config = dict(
    model='CTC image transcriber',
    train_examples=97500,
    image_size=32,
    tokenizer='char',
    vocab_size=15,
    norm_position='pre',
    mlp_ratio=3,
    inner_norm=True,
    conv_stem=False,
    width=320,
    eps=1e-08,
    ema_decay=0.99,
    batch_size=128,
    decay_fraction=0.4,
)
Rows from block 7 of a small CTC image transcriber, named by matrix and row number. Rows with one number belong to one neuron. Each number is 128 + 24 x the weight over its row's rms, rounded and kept within 0 to 255. All counts start at 0. Numbers have three digits each. After the name is the row's rms in percent of the matrix's.
After each neuron's rows are labels from the 100 images, of 14976, where the neuron reaches its highest value: "peak on" is the class under the peak. Only what is clearly more common there than usual is listed. The data: seven-segment displays showing three digits. In brackets: how many of the 100, against the usual share in percent.
# fc1: MLP up (model.blocks.7.mlp.fc1.weight, 960x320), inputs 80-159
# fc2: MLP down (model.blocks.7.mlp.fc2.weight, 320x960, transposed), outputs 80-159

fc1.67 093:163160159116149117126134112149122125130131117179137154118152094145105103102109173123131149150131143099108097122144044145156118116143114111122126130147138166082113094129120145136122098115189131143120135127137119103105126140088137151153149119
fc2.67 097:180124138118123137017127135133125122146112151122084130135132128100145129140120137135158082122116153073132138114136061137148161120089148132142123145152134132134135113153152146174144124079124187115167130121173138100122146114103137117141087117
peak on: screen (86 vs 39.1)

fc1.528 100:150132157116149108118135098092148120105108106155112122117109167125123133125173131129109140128147111138131135106117100146098122131033129156120159137154162102123140172110103106129113151097074108123125122125112131131155105137182133137165112150
fc2.528 127:074144107138151125191111127092113116114175128094139126137124122139130153095091102152150156119121129182118088134133193136139130159189148116141119114102126140157146122151115114089157106145114110093086152134113112145131119113156139128111140126
peak on: surround (98 vs 59.3)

fc1.701 103:106133141149101128130086118154158113153066129148142159140127168158119135098159182087131113144139156122104110101065134094159169092106151133117148153133132134092122190139130130141152153109149122151155089159119132131107128146148113166148131118
fc2.701 082:120146106151125136135086140104154094091143143162132121133128147137127108120155178129133138115163140153107075090118143122155156112146128117102149091125140158099155152133149100088129132123134136127127123113147124112108118090144129129130138130
peak on: screen (100 vs 39.1)

fc1.27 090:137157136093135142099116110123148142113132143200115143131152110115121112093126152107129118137133156087132089127129046107144149124119113130126123156143127184088142099163149118163132107108171107153145095099152119143132127136111127108150150104
fc2.27 088:186101125124078139047135143183112111189129135137119111132121140120128136156141131125118106108112128077134138132125075096119140131104133128137111096148135068142107149154142135134128122128143175118213141139153145086104136147097128146106096116
peak on: screen (81 vs 39.1)

fc1.313 090:154159182118158143103138086108109115125118100171101147132110093146089130125141162132117140125076128156094095113139077104148132116123123127111140135135137157120112139139149147163121178113193135153116147135120101168119092109128111169112140133
fc2.313 095:171110154152118147111147106128147125154149126108154105146126131111177154129156152148105111138134119121111107069120102126111107141122139141106130123102113121147134154141088104100145142139086104117144164117124112091101136147169123132126133152
peak on: screen (85 vs 39.1)

fc1.16 087:111169149091137159120120100113155121145094149096138149154146114111103139125155143123147136120137148123099149131095126132117120094089111118096169120093111148087129111155127125120148077116113119117123123128123095132112148155129128110163093091
fc2.16 079:095134158117118136143095125141158132122166116108137122115118127146133134134136146157159167142143147140096110083124142129122152126124147134081152144093107110146157148139124064107145135134169134146101138100140132064082162141115151114121111133
peak on: screen (94 vs 39.1)

fc1.209 095:100123125103102096141124124112143135127147131112133114152144166117187172126139137114127067099081129121134126144133128129151134115127153153130128121098144112168155086135117160129116131133055144152126111169152133128119095119147156122117110138
fc2.209 119:148132133148132136119126135124124111128144130162118153128114137135092073127120118169141194152136128179143108127095107121129131146156097098107127123131126124100102195123133054121137130124234133129097111093111127103122139123119123153139116145
peak on: surround (96 vs 59.3)

fc1.746 107:095141110150077125122089136124140135150123142117138128124124151158151179114162130115122117138118091081086092122135154114148147130051121143138165129120127141085119156129127147109143164087124146099170106136124135120128127104155117131125133109
fc2.746 135:106138097130104149151082109135095133167183128103158140104118183123128153102158132102153161110128111082104104113147157120123128135131148153094149140100117077125130151159137106078132100123124117091199163089117146117107130107142127132131122123
peak on: screen (97 vs 39.1)

fc1.499 100:122100148092136141119143148190107135109105116113160144100099123170147120105081136107121159136176101121124144120105148132088095115115137123164128121103106118142115112140171126131133097113141170142154104186160142173113133144092153127138106068
fc2.499 103:096126062154067104172120146107082110125201125122157122103128158142149129114127128123099149114148123127136112153131153117109141115157151154134119122107113062137153138132107121075111101141116112104177133131120119102107148150134120145143149124
peak on: surround (93 vs 59.3)

fc1.156 110:108135113151105117128109152101148124149119133129121123136115146148156179132160123122114118115109086103080096154118146114171123124061117134136156132126149134063110147128127156117120156085134130085160132132116145113130117118161091132139131109
fc2.156 127:115140104137091133146102113124097123179189130118144168106108181110118143109153123093153135112118098075112112119148146110116111141119135140104144120131134064114115171162154103083127096126122127083200152078118150118115132115144125123128110149
peak on: screen (80 vs 39.1)

fc1.524 097:124130168126124109135111152117128119145124084162099140129151111093138169104180158140147126120126146122116117116104101084124174141090178108110118147136170112119155136144136183131121102101107122108090149136123096154113114114125144106133137134
fc2.524 088:092140098145118159140141160139111139147153112098143128133155126156158147097075084097099151172134144138139163123107127113107145097142134148170096117109088118159154107105116155108107107169111131136118132138107095134149124158131145119079155120
peak on: screen (80 vs 39.1)

fc1.456 100:115150104126147139145110150156142149144146143149124131120088163122093127117116123138141144120129134104143111154132126120135142123135121119106122122147137119110087213114153121115121164115219182126150110105139114120133112119084148172133126128
fc2.456 100:120132114119114120115142131127116143114120115117129121110148119130153167170139113106126061139129136105158158136151131116136113119118137127136169165117139135144147061135117166147117097117024120119145142129127156122118170159099122087137130090
peak on: surround (93 vs 59.3)

fc1.201 100:124133182136140084104115163090131139125127133147104159143151145092084113139143152110156143130151132083117109111147106122116120099141143100111123120118119141112105180136150103136126163104186094128152142149161120154130094137111120145122120157
fc2.201 109:144089172149134128122134097176158111149152103126159100143117139134125138161124123158095126150117111128124097131134125105103091120122130096110160117116126100137120152146105048089155208145140142146149136100158121106084139126141103167081120143
peak on: screen (79 vs 39.1)

fc1.118 098:128158121073153175124142136144122093099114100150143119109147146089130120124144140123132126138139155109117118119105089144119111124129140127127118166167133139133152135158174105111131078103153128088150132124119136137096153179132139136197107094
fc2.118 104:135143158150130095120112103137119151112100145092104120154093145065121175151134134143152093118101099096118133123153143174152102136117107076145163158114138133080080154178110092133111159105143122124126123100121153122101112142121088151169129133
peak on: lit segment (41 vs 1.6)

fc1.275 107:101171167140099149125148142118157095149071125097108160161098117112102155110137108126152114141133128109119163104105138126110124103072143108137159164103150107140128140149144120122120112122108173149093141103116130124089160170109136094154085129
fc2.275 112:093163153158117140138122117123148119129143121055130117132107125124131147129092111126142170151148127103104134116129150142107124095125148119128154126074103122128127138148095065079136137124167140121092132076128137093095151175118144134162108132
peak on: lit segment (44 vs 1.6)

fc1.177 097:133115119115136158124144140142098142123127133111151134115082137162139143092125132113107160123161107107136125101109160120125091135092127125140123141126133130140088152132177123170121115084137190133164094142152152171120111124100152129146100064
fc2.177 107:070143071133096145184129138117094139098172121087153109089118119133133160093108122163150146098139132135116115151132201127133143139171145145128129150100125088155163104135114119095150101135105121096147141133132118124112136126137138119136141097
peak on: surround (97 vs 59.3)

fc1.368 087:128122106121110095115112123118139112151136133116123126152155144117160177130131136120151057078085146123137123140129104136160145118112152150148113129115151133165155093138113165122134118141066116160118089138141140126126084119146163105127116138
fc2.368 112:134130121133138137129132139112103112127139123155122160120113145140093067128114122166140200147140145179131104117106119119125133157163087114098111122145122122107105191113143071122129122116240142130099125108115131107126137119119147150134111130
peak on: surround (98 vs 59.3)

fc1.555 116:124131118127138108178158152119111147112156143095133107094125110117146056154135092195111117165164137151142137159142166172113096159163086148129103093119103100158154129116098129087108133135094098122115144101096159078159134125123164099124152129
fc2.555 070:145136145105122129091124138167156123125102161146125166134153131108100146082156140089153098108093105144147164138098118092124128132088120113119144122161179121132119151131149153159131141152126121173125090189145084191148116119120108128115145126
peak on: surround (100 vs 59.3)

fc1.552 095:134128135128131162094067101116125132103113128114147166149162186128099130116115120075135112111145131119118101157151112103105174122134126076164115130093097147081131148151144089079145128142136123109156153099123128196133165108139124103122134145
fc2.552 127:124085072160157103129145149189075124125131117134172149115128191135146135156108095108084096114117109108134103173120127107077127118141141120132096120108123127124171144111124142106120174121145070110159153115131188137111147138123129151130143092
peak on: screen (93 vs 39.1)

fc1.94 096:112105102137092135157126121125096137085088112120152113140098222112133158152113122079116108110122153129132151129145140141098110133150119123146131130110116159139105077110147101128078081127105111111124139140085136155117161152133131112164134101
fc2.94 117:134150153135139125113132150128142108136145109138079125135139073140160093087127164166119136127130111136097105148104118116117123121103161136147129143138128102104180147163086127098146146130141123124118123117167126128110105115145117157112123166
peak on: surround (100 vs 59.3)

fc1.519 086:110155117095129121158149168108134120104151123129106127099150097139161047116173152182113099165158123118129117123135148126145131110131136131129112165150131107145221111148136128114127078108101106095125134105119149078131155129133143099143116111
fc2.519 077:116121143150121134127116133134151091137095150115125139144082161105114186133078081055119110118113144148130146146111141104107134137099124141125133092150130139149071149101128142145115185139140139165115091149099131169151117124129163126112132139
peak on: surround (93 vs 59.3)

fc1.631 119:088144173088147109108091103167131152116073157085112173198126181115172137118102111115123115138128124090078132173087136143091111122103126142172139109076082131089143124126107120084167151126109098143135108089130127126130116165153133125112096143
fc2.631 122:103135179098144147123135131146149174124073129073119134126115149126148110160124081160101162184124126127128168136103141151076102123112101144104148131095116125127121140141101089083125133116150116150114149084107159080117126175130138121137113116
peak on: lit segment (37 vs 1.6)

fc1.677 098:159132150133140112085127122112124114136103143135126139192189137098122144133145124133124153081112109151120132161086131117077136090142124118149127113122142152124161148118133149115149115140140131160137142128147138159140102170112047119131140117
fc2.677 101:154124167094105111108125102122133139127142147134119101113148141138137092110190148146105128180154149140114132080172099146137103157104133143117100107127153118138116138131124124119128132163091102148138099153110116097137114138145125108128142176
peak on: screen (100 vs 39.1)

fc1.751 087:115126114090108149133092144175154111139101118168143146117148154145154124132142145099148084096098122093093116160100134121141156128160150112111120132103111176098162105143130105112155144129140089125129118152203126150132147141120116185118117080
fc2.751 101:132141117168146106126119116102139103092159135128133082121127153131088145128143110168132147129132131163097092136183113128152088145146128122078106101099140136163113157175139054120125200145095105165112125094132122110090152114152141144117113142
peak on: screen (80 vs 39.1)

fc1.365 101:129124140117080119103051102144114145153124136100115127185165118121145153119134146102139114110114140136127094123145121101146181104143141133145109109084087130096119130127129170106139096128179169110141087126163090136138117126101117154126134133
fc2.365 111:109082123103124155152191172176149144125158084153146119106111103135138093150110130117107150166147163129138154097120144123103120087149137123130106105141129120167145103107127118144128155138134156171124136145189137102090149151103154127094105123
peak on: screen (100 vs 39.1)

fc1.427 089:133117145107123148128146141152157085140118082140079134113096140101087141128152124105120116154182144096067122085108126089109130126099124140150150138151101131137137147121125117132137126110133165127113125107128141142143161133145157117138100142
fc2.427 109:111138163115142149148096083090118098129146143108117115167128132146114124132138143158143156127197212148080089102140117124147122121115133114134097115088103140130125149126121115106175129120143136116098124108117134104122130120164211115124100145
peak on: screen (85 vs 39.1)

fc1.507 089:126113145102135193060128078190179140153105118124123112111152114174125137143141157081119146118138154151097127110115117066115131102124147139122133132139130124134152123188165134110113092125163167156175143105146159139101161120111154106132110088
fc2.507 082:103174108139138152162111107143156129106152152098110103142109095125128148156108146157124155148134137128102113109129157114157124115162130129105113135105143146153152095155108078122118133127116143094097135107143116056101174153122142147169126094
peak on: screen (96 vs 39.1)

fc1.18 098:150139128127152115133139152168121110115136113108131127131117119150107152122111132136130138116116110151122105168126171102171131107141130111135137123138163178119116085144129110149137124083118156140040110120160126134104156148107135125155103127
fc2.18 105:062129118116155146202116148121124128131175082099154132107122120149135157130120130105129181119149138156126106140116207113112116116173132129106119114106112156123161096122116122106101107139121145111088173109157128140107133144112152118111116112
peak on: screen (73 vs 39.1)

fc1.188 096:098164121125141168118113090112133133139125155089151127106125153186122135093139148099142144151132122108112120084116137101131116118088122147115128171109141142134113138148137115161142125089128183114191122137136147117132146116126137136156110095
fc2.188 098:095152093122093151169125134135120110132178138088156108096114133100142155106124131139154133124147132119094105093116188133120119140151112152115120135122151117147165124135134113090149098151095090088162158107126120105112098138147148113120135102
peak on: screen (66 vs 39.1)

fc1.654 098:079133157135104174122088095125125099143103110112122134129145112160165154107119146123146108130129150138090115134092119086122137115091163128135148156103079113113136101124104169129143120128150148156130112107130092168106148107118139103124103109
fc2.654 082:094125151115097144151086062136130134112176147108144115152150121158141096108091150132141156125182189116086058124161125087120141078122116110141106129096073102125167076155102120098137140133119107140113123099143085108134161089131200102088091126
peak on: screen (95 vs 39.1)

fc1.389 092:094117096163084148160130128125125138089089127113137129141084215141123134143094112074126094120152142115124138151149138130113125130162127133147133120078081161141082070113140106098089121118100108118130128115084124149130161125142137106143125110
fc2.389 111:123134157114141115106128147131131127140129106135090134138161093154159095106161168175125131124117117134120111148101115104114124117093146119136133149140137104092175140166102119114143131118136113125123132119165135133094110125141116143117128134
peak on: surround (93 vs 59.3)

fc1.471 101:104142101112132166140102138151143056156111123126156123126161162131123145113155137119160109106128132114086146110108121090145157131157173127099128150151114166153157115157157114127154126142121137138158144150153125114074125140133115137134124100
fc2.471 098:146159122180133100141109108068161121115138141109111093118125118130139149110155130166144116160105095178131111128140121135144118161135158118111112121114163142151126150147123109089139166143074123131114125116113103133129104133146092126129150145
peak on: screen (84 vs 39.1)

fc1.72 105:100156111126138148138081156112106124111104138117136152113112120137089125113187144110148077115133140110133151155127135135177125099132132123095135160119156176128124121146159102174145114045103162122092097135142142123125154121114147137168080063
fc2.72 092:125106142115138124144139122146144107143133079144143091107127140111094125156159141172105165139151131163141107107135123136154058147125102119090136126132147107121100187130124065095147155133130098152116149117127148064090144127184125138110122146
peak on: screen (99 vs 39.1)

fc1.624 097:082131155125095167114113126140145115132100111122092142130139101127124154119107158095168125106140159113116127108089114081117181088107189113122148170106119120120158116149130152106123110105146173131124135149155096166069152125103148106138092115
fc2.624 071:134122147142133123139126083079120119101163138108121069158113122116137101112100121165124112083167172122108116133207116130137107138132145116161088111111115130137132117136147090126140162138105155131118141120161108153150137101137186116094101135
peak on: lit segment (41 vs 1.6)

fc1.350 104:119116135149103161160081100165156110113091125174085131103142114148115141097127154111181111124123156130081064110107119094134179139135158144131114104138146178137142124098131134119156161137113131151102098154146089154134118074137144142099121142
fc2.350 094:119101144114133140136124104098102117103105132113150124141132151107118105120116112158136107116154163126115115112137116117097121138123132160142108116127100131142161125070152124117174164115093116162146127117122114146160088097180172105083093152
peak on: screen (88 vs 39.1)

fc1.725 108:115125157119143147129111107159137095117080131142132152156151182117122122129107150120125123133118124104089142126096125112105150126143171126134125155113108136128111134122142108122160147146135114136158140138180122142105127182160098193145133139
fc2.725 109:115146134162094087149116107081135128115149127123137106087160141132169148116147157179141114172141135165117086093124134099120145146117145159104137117119145115141135145126120121071124170147078112144134093121100105131100087112170132099136145150
peak on: screen (85 vs 39.1)

fc1.10 357:142102114142131086163150132110108154123164158100152095102138122114138102161120083176102144154131125144167142149157150158114107171148094163125108086138129100162127132102109117114109156154109109137132131130098143099169103098134146101095169159
fc2.10 057:126142135137119147110106157140135106139080129141097168175134124111136156105161125070147110118118121156122148152080141075111135121095129104166148133147149118100136147140133181133117121148169111120124093153121104193145102129136114114130150107
peak on: surround (100 vs 59.3)

fc1.85 098:093122113119122123096097171201139120104113137154132144124121153122138127112094151090160113119129113071137138164126143140104129111136174107129142144105129137121170094154122128137146077132150116120134096106178129140102181156098126139152104080
fc2.85 083:102126112163088079157137129101144134166154111142149111136131154133172140159114109146101122109115113112198108139146139157113122160130161156136143120135136056141136118121110125087148096112104120118163159127111143094110118131140114110153144141
peak on: lit segment (39 vs 1.6)

fc1.261 094:093146106151100117119078116161119132124111121149116148155152151147126146092152156128171106142098114126138114129113165097131166124114159109139165166080126106113110183126096116120120164107172158136116097153131125123109144121117081202176133114
fc2.261 097:122118110155149132138083147160152130108139104169132099151125121173136142115165172113102153153133118150113083123131135096174129118150145143080141125110124142117130147172119085144095167112183130147146107122164148130082153098108112164141154121
peak on: screen (95 vs 39.1)

fc1.63 099:118144108144122135092117139142136114160117119139105151168118155133115165103153146061141072116116102094099123131115159107147164082100157118132154138129122128102128125164127147135148105092128124086128120133168143120127156140135118155185110096
fc2.63 097:127142118131129128143091127130146105120150124157132104161118119155094137127152159112116158122120113161097104110135123092173119113146150116082127105113121134119104175156137084137100158145186160143138129104123130094087179118103103179136126140
peak on: screen (99 vs 39.1)

fc1.694 100:126140125102121111099097112184132123127094145128118156164105175121143124091114127080156095126117128067071098134106132120126124138143146126146125103113106161120124141129124095125182145127150104132145105108153139134112139137127136181125104141
fc2.694 099:124118130131162117124145130126133129109095141120118146150104152123127120140104076124116089147087089137121132151130121175116102136150125146133114075113115127166127136135121093123150159113070104156131139108111158109119152156146109144128114147
peak on: screen (97 vs 39.1)

fc1.135 102:091141155130135173151153085130111085148093121124088128118148117116159126125099154117127131147133155113094097109112096103098112103132132147118130111130113129140131156111113134090156146109170143150165145132125094126093130147189138153106122132
fc2.135 114:115141173135135124144120068083141106127134148092124111147156124124108107129131144162133137157143170132120086119152119129122102104122138114096125098101102125108117132155112098086143152121111123130112140095122108102102133113159171115096094163
peak on: screen (89 vs 39.1)

fc1.45 091:121151125142120175111102100127165102133124138124102148141123123115144146073119132078175090093105133119096090177108118091149149131122172099159145134115123132126126104131116140133183136112147161128105121114149099164107174099120143124107116117
fc2.45 092:120114089152139087134095120112113139087159140150147129165131169135127128121135113144126108139138122149099060150159113117148117152151145127148118109085082114114152132149105112127133142144117068123113116082095138116111174093129135135111141148
peak on: screen (81 vs 39.1)

fc1.602 085:089141119107083162092111145128149116130117131137126147119172141138129111109149153118173107112103150109130151127095123086118188084111168145096116155108131116137167136167149139100135091132144120141152142149132122154086158166136120116163132094
fc2.602 074:107145118168136121158123106134148100115176129097147098152114149135073133151111123161113182125148141131099133124158141129129095112141106094096084140111140140133130122132138063119106171174094106136109149073124127100099125153151153129107101130
peak on: screen (79 vs 39.1)

fc1.336 110:097134170094150100114085111165124137114059131099108151186124177095174143139104113121126094124109143111078129158112114141106119106126128135160125113090096161082137113149123114112164143135129087151137104091144143127097101166140146128122091128
fc2.336 103:106138181105146133119118117162124187122073133055120138120118154129150111153120086164108158184124126112126175155115134155091105122110113133104140116070110122122113142140103090088121136118139088145114143089097148095109136179127138117135119114
peak on: screen (73 vs 39.1); lit segment (27 vs 1.6)

fc1.264 096:139159119131165149097124128106139119118108114147103164175118117118085156091161153109150126099119103136129155106088113150146154110097153110116147167127122134146137134152123135161119114132131126090114124145114087178106142150168124146151120108
fc2.264 085:120101127127129133150115162140134071148173083156112090127147110177113133156140154091090154131142140158109095111149128035152122094131119105081105127100136144109115166161142102146080156132185152142117158118133160100103181144126133161118105134
peak on: screen (99 vs 39.1)

fc1.14 096:079144139158106148119093089108147115157117143116125142139147140153120171128150172118124126160125104132083099074123149101155146117063123125143133158093133127081117154139124150128171175125134137107164118146127111109132119111174080153125132143
fc2.14 089:106133116148136139152108112132071108168160127107150149128100163096119156102137146101151162114158123097072104102104167101116144136129138127107120157101124109130118145134160134107112099128126114056175157081120167142109100134148145113127121127
peak on: screen (90 vs 39.1)

fc1.560 097:110105089144102158146132121135144132087095122130152124138093232129125137150099110084120098105131135113125144154144148140108121116151113112137132121109115164132105085105153095101095102118116127099109147124088138145136144155144118120151136108
fc2.560 117:124142147130147126113129145124137118137122116137082156128147083143150098083148163163125135120125126134118109145104111115118126115096160119128139139135135106096170150163086121120159127102143108147123119124173127135115114117136134145107118145
peak on: surround (100 vs 59.3)

fc1.577 107:129113107138149135082128134159130109162113094143117165175139135105125129131148153064113118100170151119125159128123113118136155086118158088142149142140100115116122130159106155151145091112138148127160120147168158114089154160108104162153082092
fc2.577 087:115114101088083139129111172152122120136132134138108119083154131151126110148141148087115140137127156112138135098137138053124164123143113140167105141131125089162130121174150166146078107161147162110172131174114149122132139144100135151147148103
peak on: screen (96 vs 39.1)

fc1.689 094:137137100131124118099091085149111116089108142109104152134097141149133133099111106077150108104118130111138110147134123136147127128152133106168129108090143157133089151136140085136157121077131150123119109130128132164131184119132146164118103126
fc2.689 102:140098086125160140122126156145079082101137127139146122107096172121107125115104089107126109107147128111101111133144106139150103136151147143117097108113110164173148146113189085148162149111114126135140103083128177128106170117099153161121094117
peak on: screen (96 vs 39.1)

fc1.583 097:092114141099093154104095149171109154140106112104135126182159132114135140136146142083118126113144140098118145111137147153125156080138145130146113114086088135079138144136141148102116099126174170136158096118161125135132121153091104170131097108
fc2.583 101:070121089126153148187166165165128151121163107130157123122122112136112113144117124133092166186145154144132137118114177101139128088175106137106118139113124156149134106119135110144126148125139125149109139107150144087094133147116140126111143094
peak on: screen (99 vs 39.1)

fc1.477 101:122150106116137160139082128140111106092117129128138158097119147141077126071182147104166109141155133097124139116128111128166117111125138134103136142111168154121118135135160101164145093054102129114118096128126140136133194108134146140158070108
fc2.477 091:112130101111108129149113118127133118114148126129141076071104118130113127130146152169124151145144132135117085106146124166178091128135125148091132116116155121125085183117147061110147170115135131132124098102132130064085159133154136161133124119
peak on: screen (92 vs 39.1)

fc1.651 107:098160113129129143136098124127141115103086144111149179146133179121111121110129125110169113083129135080099152138119144135101139102133122134117137151086113147103101123144144090115129124124102090143135113123128128149082126162137127135203112108
fc2.651 107:115139174147147075135117132093143157088105115125113111105130141103160125128137125166135136144141136159116128124117134163116132145125157141073134144108139142141144150137127088097128173125105103166114141100110135127086089130133121109155116141
peak on: lit segment (47 vs 1.6)

fc1.463 099:102152136095141115113109099159122104100095104100109137154117174104142151155138118124160078113120143084065143143138130154133096106128134128173121135102115145111116143146138105109163126121116081110117115109129124141104122173172148136148065122
fc2.463 113:107138169089149139125105102130114160114065129059142126126133149107146134162155118162120123125135136132115158120123134158104117117105116126090142141085128138091113157135127103093134141123156088127108135108102151111094111152136140117171119101
peak on: lit segment (37 vs 1.6)

fc1.488 090:136176098138123127131135119130135079115105163128098147136098123119096095093099116130155128132078079101147127138141151134153089124168143107145134125145174121130106176127128056124157145125120130123114108147134097104145150149150095190148129151
fc2.488 105:136129082135123108136123131135122099101155136155126121120085133132084155114119120144141090127106099136126101137171119145171103118162135096115125133117152132156118141174143061133172177110091145159121114097149124075087217118105110170134102104
peak on: screen (100 vs 39.1)

fc1.282 102:124155122100159131136148167094104155105165114126102130109156098159147091116166142158122119187160115146127129093131144117154111136129134136129127173139097099134180112131107152136103063122101098102111139086103162099126148138116136105146134111
fc2.282 111:143130140149106111107156114113147119131109156112105100124094142113116134130102095108137115112112145114145159148155139126116134140107104138132116082166167120148068136098171123136116195141125157166146103148103112152157096107132158112111127142
peak on: surround (99 vs 59.3)

fc1.93 088:115173118099129111118096106182121100112088128101112154158129169114134140102153137103159108124111117078078126157126139143121095128144153118139140124103131157126115148121126094117179141145128102125115103120160114144086154165134129190158092139
fc2.93 090:129139130108147121126095111119131148097095148103115124131102157122134143130141094172138094150124103148115132153119129155122125125129141156118133104085123133143138160155117088103174154095104124144114116095121144091100156144143116135150125110
peak on: lit segment (55 vs 1.6)

fc1.714 106:123159073119137106134111111132126132114152134136144110117114140144114135106146124098179118138116094117113136100124108129184118141149159143123162118106126143156097151136150095159117138111131162113123092133117134132103170132131118208133095143
fc2.714 124:126130090123120104142119151132086111117157124146137086094069119111136179098128138129128107113123099145091111100158139134195098171152158136125138130128150146149092152129164094147113159135121162103122101103109159121076155103105105188132123136
peak on: screen (99 vs 39.1)

fc1.190 109:147124181101134119120137121108136140117124095157118115099108133149165113131152135136106145155151118138134139076097108135087127122028122138138172148149172085123157158117114140122122133098089123103117142133107120117135132148167110132126121133
fc2.190 119:092141123138145128173113108111112124110159158078133130148128117114109147090065086142154142126108121161135112150159193152136111141179141105155122108113148146167124116151124104120158119137103122126089128129114098172130109109137131112115139155
peak on: surround (98 vs 59.3)